{"model": "contrastive audio-text model", "dataset": "Morse code for random letters and digits, with fading, noise and interfering tones", "train_examples": 26041, "n_mels": 40, "hop_length": 160, "input": "log_mel", "spec_augment": true, "win_length": 400, "tokenizer": "word", "vocab_size": 40, "loss": "sigmoid", "embed_dim": 128, "encoder_arch": "convnext", "encoder_norm": "layernorm", "encoder_activation": "swiglu", "encoder_mlp_ratio": 2, "encoder_inner_norm": false, "encoder_subsampling": 4, "encoder_layers": 6, "encoder_width": 256, "encoder_kernel_size": 7, "text_encoder_causal": false, "text_encoder_width": 192, "text_encoder_layers": 6, "text_encoder_norm": "layernorm", "text_encoder_norm_position": "pre", "text_encoder_activation": "relu", "text_encoder_mlp_ratio": 4, "text_encoder_head_dim": 64, "text_encoder_fused_qkv": false, "text_encoder_bias": "all", "text_encoder_qk_norm": true, "text_encoder_parallel_block": false, "text_encoder_inner_norm": false, "text_encoder_drop_path": 0.15, "text_encoder_positions": "learned", "init": "xavier_uniform", "residual_init": "none", "optimizer": "muon", "muon_scale": "match_rms_adamw", "learning_rate": 0.0018, "momentum": 0.95, "nesterov": true, "orthogonalizer": "newton_schulz_5", "adamw_lr_other_params": 0.00071, "max_grad_norm": 0.5, "magnitude_pruning": 0.3, "max_steps": 5700, "batch_size": 128, "epochs": 28.0, "lr_schedule": "step", "warmup_steps": 170, "weight_decay": 0.5, "adamw_weight_decay_other_params": 0}
Rows from block 3 of the audio encoder of a small contrastive audio-text model, named by matrix and row number. Rows with one number belong to one neuron. Each number is 200 + 40 x the weight over its row's rms, rounded and kept within 0 to 999. All counts start at 0.
Before each neuron's rows are labels from the 100 clips, of 14976, where the neuron reaches its largest size: "lies over" is the class under the peak; "responds to" is what is common among them. Only what is clearly more common there than usual is listed. The data: Morse code for random letters and digits, with fading, noise and interfering tones.
# gate: MLP gate (encoder.blocks.3.mlp.gate.weight, 512x256), inputs 86-171
# fc1: MLP up (encoder.blocks.3.mlp.fc1.weight, 512x256), inputs 86-171
# fc2: MLP down (encoder.blocks.3.mlp.fc2.weight, 256x512, transposed), outputs 86-171

lies over: the character "f"; the character "2"
responds to: speed: slow; the character "f"; the character "2"
gate.118,303,212,200,231,249,179,245,267,200,221,200,249,200,200,264,208,246,182,201,221,164,223,200,119,157,170,211,130,178,200,146,228,200,200,157,217,198,182,204,265,200,200,235,261,200,200,199,200,200,147,215,173,215,138,152,199,196,162,169,289,243,240,200,147,189,200,244,271,200,272,175,207,179,253,156,200,202,240,200,168,203,342,228,172,130,199
fc1.118,222,238,237,200,172,161,220,138,218,172,234,207,204,252,200,172,256,276,217,207,141,288,219,200,157,211,200,200,196,200,319,257,200,200,168,200,198,200,208,137,163,248,175,218,148,173,200,138,172,158,196,220,200,200,217,207,227,210,174,159,200,200,200,143,200,230,267,202,223,204,200,232,117,200,241,250,304,174,151,193,139,118,140,200,162,123
fc2.118,200,120,200,228,263,188,162,116,131,200,200,257,191,188,200,121,233,205,200,181,175,238,200,200,178,200,260,240,190,182,200,200,65,235,211,224,200,200,144,200,177,200,182,200,247,228,135,200,253,213,222,216,180,213,200,203,213,200,267,205,193,200,159,222,194,200,197,151,214,255,265,160,140,200,256,151,254,200,248,200,200,232,144,157,182,147

lies over: the character "s"
responds to: speed: fast; the character "s"
gate.248,226,200,233,121,224,242,166,163,200,198,285,275,106,238,200,200,166,227,189,220,202,196,181,214,200,200,221,189,136,237,130,220,200,165,200,244,165,177,136,226,171,200,166,200,217,238,274,181,163,200,172,200,221,155,247,221,200,200,128,209,200,135,168,200,278,112,145,200,200,242,183,245,186,151,200,188,248,161,200,200,244,197,191,203,237,226
fc1.248,246,165,200,232,255,201,211,174,240,170,200,239,166,240,127,200,200,221,122,181,225,155,219,242,171,275,232,183,182,243,328,199,175,284,200,208,200,145,200,180,200,139,213,186,200,212,239,206,139,209,134,181,273,200,228,273,221,245,167,200,200,128,243,200,200,150,146,184,231,157,252,195,190,200,200,143,161,240,119,200,156,240,167,200,200,231
fc2.248,239,212,212,187,200,214,192,158,179,201,200,274,200,172,225,200,200,200,200,218,200,205,87,200,212,202,200,135,263,189,235,200,200,200,202,250,163,200,146,188,200,282,225,160,228,234,145,238,139,164,200,158,264,172,200,206,200,249,203,242,245,108,200,171,141,261,200,144,159,200,106,219,246,200,153,261,193,278,200,220,219,141,156,263,289,166

lies over: the character "f"; the character "2"
responds to: speed: medium; the character "f"; the character "2"
gate.256,200,313,250,107,220,200,148,200,200,200,200,135,235,214,292,196,200,269,220,223,153,200,190,156,152,173,186,200,227,323,264,256,200,200,214,200,200,200,258,200,140,187,103,194,200,200,200,200,181,207,184,200,200,271,195,163,198,200,200,200,250,207,200,177,200,200,258,197,266,275,215,283,148,207,215,206,267,129,224,261,228,200,110,200,230,189
fc1.256,268,241,132,210,212,276,196,200,183,221,151,200,251,238,338,200,239,200,181,200,190,182,203,200,148,180,163,228,264,252,170,169,132,187,277,200,239,236,178,185,200,191,104,166,200,200,236,179,181,131,178,234,279,212,263,115,167,264,260,144,194,228,200,182,213,166,200,200,200,286,245,301,200,226,239,222,209,200,200,281,198,183,116,200,193,229
fc2.256,200,193,96,197,200,200,219,144,200,221,250,161,223,157,144,156,247,220,200,256,151,197,200,200,224,200,200,200,200,167,170,191,157,254,189,230,169,200,161,259,240,200,251,242,242,149,86,224,236,160,200,200,200,237,163,200,154,200,201,200,109,200,236,200,238,193,235,200,239,123,200,92,200,149,200,190,255,200,229,209,228,190,200,200,150,233

lies over: the character "s"
responds to: speed: medium; the character "s"
gate.108,200,183,200,128,278,271,200,289,209,185,191,152,200,165,200,272,169,200,200,200,200,200,326,200,185,200,239,241,156,242,99,200,200,128,200,183,120,231,155,200,200,222,253,200,188,200,200,148,200,210,236,167,200,124,143,200,140,200,171,189,196,272,276,200,175,253,200,285,262,200,290,200,129,123,200,212,200,200,213,180,221,200,120,146,200,200
fc1.108,202,249,264,164,175,200,228,200,223,241,200,172,186,200,325,200,184,200,178,259,113,207,279,200,200,222,232,179,146,167,200,194,168,200,200,200,200,274,203,107,200,139,215,181,200,176,135,248,200,200,200,210,250,200,200,200,156,138,180,179,164,290,237,200,200,102,230,200,219,142,253,216,200,200,244,194,200,200,177,249,200,200,79,200,200,219
fc2.108,253,129,270,93,200,200,200,294,200,180,200,200,222,200,200,96,176,137,200,145,222,200,200,200,153,179,149,200,263,200,302,258,138,200,203,222,220,266,200,200,239,222,200,107,200,207,223,200,269,226,217,199,211,200,232,200,200,170,200,200,200,200,173,152,160,125,215,200,200,75,200,200,151,161,278,196,200,208,200,69,200,200,248,253,295,152

lies over: the character "f"
responds to: speed: slow; the character "f"
gate.488,136,259,261,247,193,200,135,109,200,200,185,174,223,182,184,200,103,200,177,207,208,218,206,156,200,143,200,136,226,137,186,165,212,159,215,200,254,230,230,200,231,176,91,118,195,247,250,256,229,269,162,122,160,185,200,207,107,265,200,165,200,184,174,200,229,190,200,157,92,230,190,203,249,200,170,140,223,200,139,200,194,184,245,200,200,226
fc1.488,175,200,262,200,200,192,237,244,195,139,261,200,182,202,200,200,244,200,210,253,184,155,200,210,258,181,316,253,216,200,167,200,176,200,160,200,156,172,200,179,157,192,200,211,148,200,200,209,200,229,178,225,211,189,175,196,200,158,200,216,269,248,216,183,174,132,198,215,291,148,144,236,181,156,230,220,209,270,200,200,194,200,200,206,214,193
fc2.488,161,162,200,252,178,200,200,263,200,200,200,200,258,236,201,126,200,200,181,237,127,199,259,200,200,202,128,201,200,126,165,260,200,197,222,200,169,177,133,267,187,200,165,212,250,200,156,182,200,200,190,144,200,198,200,190,200,153,142,254,200,200,247,201,301,200,184,240,258,229,116,300,207,220,200,121,200,174,234,197,167,180,200,200,200,151

lies over: the character "f"
responds to: speed: fast; the character "f"; the character "c"
gate.100,177,264,231,200,200,200,157,200,251,252,167,200,200,200,200,288,200,189,223,247,200,200,130,222,155,285,200,94,200,200,253,202,138,186,217,215,200,206,175,200,255,200,200,107,177,183,200,218,200,200,258,181,200,200,211,200,200,200,246,198,304,221,200,222,166,200,226,133,225,192,173,169,258,191,143,200,248,200,200,268,249,209,200,200,263,200
fc1.100,200,200,236,282,200,200,183,234,200,200,200,164,186,255,250,200,212,288,200,270,174,200,231,189,217,183,173,213,200,145,200,200,222,319,222,183,199,136,157,200,243,161,200,169,175,216,130,200,200,200,200,240,233,200,243,154,200,200,178,213,128,126,262,176,269,223,200,174,200,212,182,194,126,200,141,181,200,200,304,200,259,276,200,247,184,123
fc2.100,233,200,181,183,150,162,200,200,142,200,211,222,296,200,172,268,200,200,127,200,176,134,249,163,202,200,181,95,200,204,155,247,205,256,127,230,204,200,153,181,200,200,156,241,232,200,200,224,105,200,257,200,200,200,148,293,200,273,200,200,200,225,200,252,267,214,264,200,236,200,200,242,200,124,145,200,153,183,200,256,258,200,200,200,234,251

lies over: the character "f"; the character "2"
responds to: speed: slow; the character "f"; the character "2"
gate.358,153,234,285,200,200,320,162,170,235,255,200,167,155,200,235,267,85,194,307,191,150,200,218,200,215,153,205,224,200,149,201,239,235,185,200,171,238,210,200,200,208,244,200,200,196,200,190,202,200,189,113,198,191,200,175,198,232,200,259,183,162,99,93,193,260,208,220,200,200,81,200,246,166,200,203,189,217,200,319,137,253,200,230,200,200,248
fc1.358,200,145,170,200,200,197,300,172,200,263,200,226,200,200,279,229,221,200,10,278,207,200,201,200,131,297,286,200,220,229,183,186,214,131,220,200,200,158,200,148,200,158,253,159,175,174,178,267,211,200,249,200,267,257,183,200,139,131,147,172,234,200,246,200,156,200,228,200,200,285,200,168,200,200,200,200,200,167,200,171,200,163,137,146,249,130
fc2.358,159,169,182,154,219,181,228,192,143,171,200,208,200,262,200,247,157,200,212,138,200,232,201,200,127,236,223,194,207,200,154,270,200,281,220,200,229,200,219,190,164,201,197,116,197,149,301,174,200,200,200,229,245,170,229,275,222,141,178,200,200,248,200,109,211,290,224,184,200,200,211,200,197,200,200,160,235,200,183,140,180,227,238,208,184,150

lies over: the character "s"
responds to: speed: slow; quiet level; the character "s"
gate.278,230,247,200,149,200,200,149,200,200,241,200,200,200,142,266,227,228,151,200,227,200,142,118,200,200,200,110,287,112,235,237,200,232,161,200,200,163,126,200,200,231,200,200,257,186,200,200,78,200,193,125,200,200,74,280,178,200,164,151,240,200,285,158,215,200,287,200,233,200,162,206,200,200,254,180,200,155,285,271,156,259,285,212,200,200,200
fc1.278,229,117,133,170,189,200,248,200,200,200,178,137,310,200,283,200,163,176,224,200,200,133,228,200,192,175,200,193,164,140,200,200,194,200,291,200,200,240,200,185,200,160,162,251,196,175,242,323,145,144,200,200,303,200,131,231,235,161,154,200,143,200,214,200,249,200,200,187,200,149,290,162,200,224,236,200,273,112,200,257,217,228,199,200,200,200
fc2.278,200,200,137,200,131,84,200,178,107,202,141,256,200,200,256,227,200,290,200,200,173,165,206,219,200,261,200,200,200,200,200,200,200,217,200,214,255,143,200,296,157,232,207,115,200,200,200,171,200,200,235,228,274,289,160,133,250,200,200,200,200,269,161,227,185,137,200,200,200,172,258,134,200,200,200,190,189,200,200,200,247,200,213,186,223,220

lies over: the character "f"; the character "2"
responds to: speed: slow; reverberation; the character "f"; the character "2"
gate.508,125,180,273,200,140,200,184,182,233,96,235,200,69,157,200,168,200,254,281,146,202,192,209,170,186,156,87,181,180,150,231,200,200,234,200,200,219,222,200,295,149,227,169,228,200,203,200,200,254,100,200,201,198,183,187,200,222,241,129,175,186,267,256,180,181,233,219,200,185,216,206,200,229,288,200,219,210,175,187,174,200,176,210,268,200,128
fc1.508,115,224,95,219,227,153,200,296,107,254,201,207,307,295,176,194,205,239,177,200,200,200,200,200,216,238,200,226,218,186,177,200,227,264,159,263,200,215,200,200,265,123,218,198,200,74,276,237,214,305,200,192,255,230,160,245,200,203,168,240,186,238,206,275,200,159,200,135,160,200,238,157,196,172,229,200,291,200,241,164,202,200,119,253,259,282
fc2.508,235,208,180,198,200,136,261,177,180,270,200,172,200,200,154,178,200,185,200,200,167,216,152,200,167,141,203,243,245,200,196,231,292,180,200,92,173,184,176,200,49,199,200,171,200,205,312,200,270,142,200,146,200,200,169,287,245,120,188,200,200,178,230,221,205,255,188,200,230,235,215,156,211,268,112,225,200,205,151,254,207,217,154,200,212,200

lies over: the character "f"; the character "2"
responds to: speed: slow; the character "f"; the character "2"
gate.267,200,182,179,207,200,163,172,200,243,200,200,200,200,225,200,209,273,235,277,200,200,157,138,200,226,233,125,200,167,194,286,200,253,288,173,141,149,200,188,200,148,330,200,229,200,200,99,200,200,178,188,200,200,200,200,191,200,203,223,200,146,200,200,208,150,212,241,200,174,114,160,204,265,200,190,164,132,202,189,270,218,233,271,239,144,203
fc1.267,195,150,168,168,212,215,200,73,216,200,196,225,240,172,200,200,161,149,156,200,200,217,273,221,245,250,200,231,176,230,200,241,170,111,196,252,181,175,260,172,200,159,200,205,210,278,286,201,210,200,200,318,200,174,229,171,174,190,200,200,249,203,222,137,213,247,200,164,200,294,290,204,200,200,265,235,200,226,200,153,202,126,141,213,279,176
fc2.267,215,200,202,265,150,230,302,176,200,189,200,200,200,188,200,200,185,200,262,200,232,200,238,200,256,103,200,156,323,189,200,327,173,284,231,219,151,156,221,234,200,185,117,223,181,260,255,199,213,134,225,247,199,251,263,237,223,151,238,157,214,200,168,200,200,200,206,246,200,214,299,193,193,258,200,146,200,211,187,136,200,200,236,200,200,236